config.toml
targets = ["tempo"]
one_sided = false
final_lr_fraction = 0
Rows from block 2 of a small sound classifier, named by matrix and row number. Rows with one number belong to one channel. Each number is 500 + 40 x the weight over its row's rms, rounded and kept within 0 to 999. All counts start at 0. Numbers have three digits each.
After each channel's rows are labels from the 100 clips, of 14976, where the channel reaches its highest value: "loudest band" is the band of the loudest frequency at the time of the peak. Only what is clearly more common there than usual is listed. The data: short pieces for a synthesised band: melody, chords, bass and drums.
# convs0: first width-7 conv, stride 2 (model.blocks.2.convs.0.weight, 112x96x7, each kernel summed), inputs 0-95
# convs1: second width-7 conv (model.blocks.2.convs.1.weight, 112x112x7, transposed, each kernel summed), outputs 0-111

convs0.98:523532396443527530556508513476555601454552518444491584464477557509501545592506506485523425458508475447567511510480468476446546491506504490512444467557469455506449614495524516505444506515514504510477456498515521426516523536444492526479442507473457513512534522498562512474450486489491475551
convs1.98:543543525507462580480472464455379542490567461469554460485492509551522447552508525513530479525535480474470442509545444474525555493416467473505492488512428477480609494458529481509554437525475510449462554519484508573520539447517483444481485405521457488495484501580548529481534509434513516499462493518467491492507442477485538511544581481524
loudest band: 250 to 500 Hz

convs0.2:486510553445499599516458544484506441503520484501399505574548450532486445504546476439505503508484499467494472552443483479422376380489488529485481526477486507475525542491529512474542498516528508486532482486482419576506531444484504523463519516493493479512466477499489405538530546546446504486
convs1.2:526642533461474511510502517565529509423512534520457481522446489480494472368463496510525489508476500517421449465552474490542517515533464462393489445542491473476484500473523444539537486492459482501530587493521471471536491485481560504461467483526509494520475526503488518519518582481539559449500475490485530543522505532355458503465489482498
loudest band: 500 to 1000 Hz

convs0.6:539463514457505532566563474513508430515513481514468486555471464593592527552513492454497556478487526455481502511475464526493551485530506476579504503487509424536481426435532532514443466462514464543409472479442560475501581504441505489596511467492490468448488474561513503524474493430460501492
convs1.6:421484411470469504553480516507487505538539516515516543497493424519465518539543484523460478474487562496468578451500427480405469451532527585443564472524522483461439480493457514570564509478510474470494500495495536504608483476525531566541506531503449549533459549467548518571459540624500508471479518531485476522480470485494532522500509490547
loudest band: 500 to 1000 Hz

convs0.88:490453531484504511534512449430605502486507515505475445514522500505501451591560482431508484544473494518443513444463499518532526512559484566475492440432437479452447514559557518500438444506436500516488485479523553490510474474494495543470495519390572424459436457490471478498542537465538521494
convs1.88:450440466475542526506522484460540485529506488518500585504508485558438469538547452557491515442582451515502506467518539489490527511522542511443473409496578526448510498471524472557521458419468580480454452492538500533451494465466464614495479540544516490565513477528493458521462413534570478527494420466528508488494466470513441500496442513550
loudest band: 500 to 1000 Hz

convs0.62:469498519473425495531437437475519485465475515517526403409514443548457471449510510487554393487481467446466502528489501513455594557486460494513553464513465526509469499514568481466482549451485459448512521442556583561525516507485496501494451513465420463548470439497519453510516458504472497518
convs1.62:528503566479568547459508467456445558575485451593491523489505486444529475523525613504458518561493484454458470517545498479462512466481487461515538533527509491494430597558467449509490528491457506530498471487526511515474471482508524462494435481452444487553469500437488567478555573518443539450501473498516519500461544512430468537484413525577
loudest band: 250 to 500 Hz

convs0.25:528572489564406504463526442487520521431465572431436558617507513504511469519489539491447460466456514430515507468491494489472583530480503490478439511471516499527502497569456516484534511544526551527428517507459516500518561478548523467467538459478497455522486505521440511568434523506424506531
convs1.25:473459565432528608475484545507496534496493601468484475438440488460466499444533494479535471501540500560540504412537489521546469538478534455487504461495481515503522545480557478449503460519527559483546422483477479461506450499572466498493544535493536476464478418513493413516556458514487536500472542479542521453583576523514462501528519558569
loudest band: 250 to 500 Hz

convs0.94:461523518531520470464506481531532579472473502502553457510550592571484462468444482508467587559491454469446433556449523491439467572496471457483541468462524495570538515457458500539456498530547562512477474464507472466548440597555496470524470487454420496532497462523523445513535510500519471497
convs1.94:478484451418519535480513553471476528499495510584466502480471487532540559482484550514456416597488562496495512485556497430479506530518512476541567548450458483422539425525488567520512502529488514479488460468507498460559448466448576511459487499493494543450468517498448477514483532552421560472443484502482536452465542499512430416484556435512
loudest band: 250 to 500 Hz

convs0.16:465512500485528544431520447529501478462549506462495495484496492526466537497443439490499446469510549509486450440556486465555518549524398441491553437536483541555620480491450506474555480537540521424457433432497549469492442505559506534503483475470572502500435510444497501509529473491453464492
convs1.16:524476472529551529480542380542576458474471519518557502486471500418492555500518485545507475452456466551481434522498498509466559565497475483477465499546525497451474508559470527548485479469513549519555432503534471511466470614493571489536557508514538502489468535474475463533478510583510436463512561500575460500555441463499474467524483497410
loudest band: 250 to 500 Hz

convs0.90:513486477505479477438539571526465457469518514532486501515454509529448531595455546471562561438540455529458464482471474468484518412504479526486444492538491447478502486538535478579497532512523538489431467471514497474436444625439518471546561471454504420468534518512473518489516579505491493524
convs1.90:465459435509529476503494510510486435543536495421484484544503443633523516458512547461530484480503450425522478610466483518513481509529529520496498520582578445537539497499543514495479465463493598571506479483533495493486479487521534542510471513471540512595528500471532534473508425505546501498436535526481521578584434505507486467462510466476
loudest band: 1000 to 2000 Hz

convs0.97:487477452499482538519492487499480540495498488500361501476524431480503493552575582528500508489488509407445504520498476434503556505547457563485482503464462423532425496466507486585472522510505482560484516478521554454442527471507532519522493483521530509563523455386415503533495530460482499527
convs1.97:502477352538480520506454526518431476476590469520520523469505479471538434513577530463500468522502571523546519431558477537573470522520576547533505433483471479434526484461574515477424538451526532509468473541476538472528462480510506537500478529558542542457481503562560464518468540525443492504498519538500554520495468499565510498519500571504
loudest band: 500 to 1000 Hz

convs0.9:452459479555487488531456488428512553504516499521504496478497484509463437482497534529539506479533518488491456530435431549459518499470507491508500475474454516438471588495474504613574519521509424518432539493493469520525530491443476450423519554512449453592454529491467479421491591447504523541
convs1.9:489482465531548523510518494481536475438500506502501476465452495526528493549494583503484562524576433489552517459480427520509533481491525518523516482539467485559586510508559437508470512516487490518514528484525519522582435500470499482532471526553498464532556498533582537436459491524507489445440484470592581496607402434421524496507549480516
loudest band: 500 to 1000 Hz; 1000 to 2000 Hz

convs0.44:487491490530475554529510508476536525514492458582508505418512585480441540455469468497567469492545564485509500531542429469532473589521536515472514514436472484486535490446529460494516589456447544461433486529540488487599541537493508472498443518426439498492492459530531480509529569520544441460
convs1.44:480526567441472482500462568477513549545532529462471457494448390405413462439519467519578543426496592504485464549486482440442506533496483492493459510545522480432484496513455508460476479503529514493521414534514474476505490561413406474480462549509549486538506523502508500523457519481448513484530453465498444461487542542535544492512485488490
loudest band: 250 to 500 Hz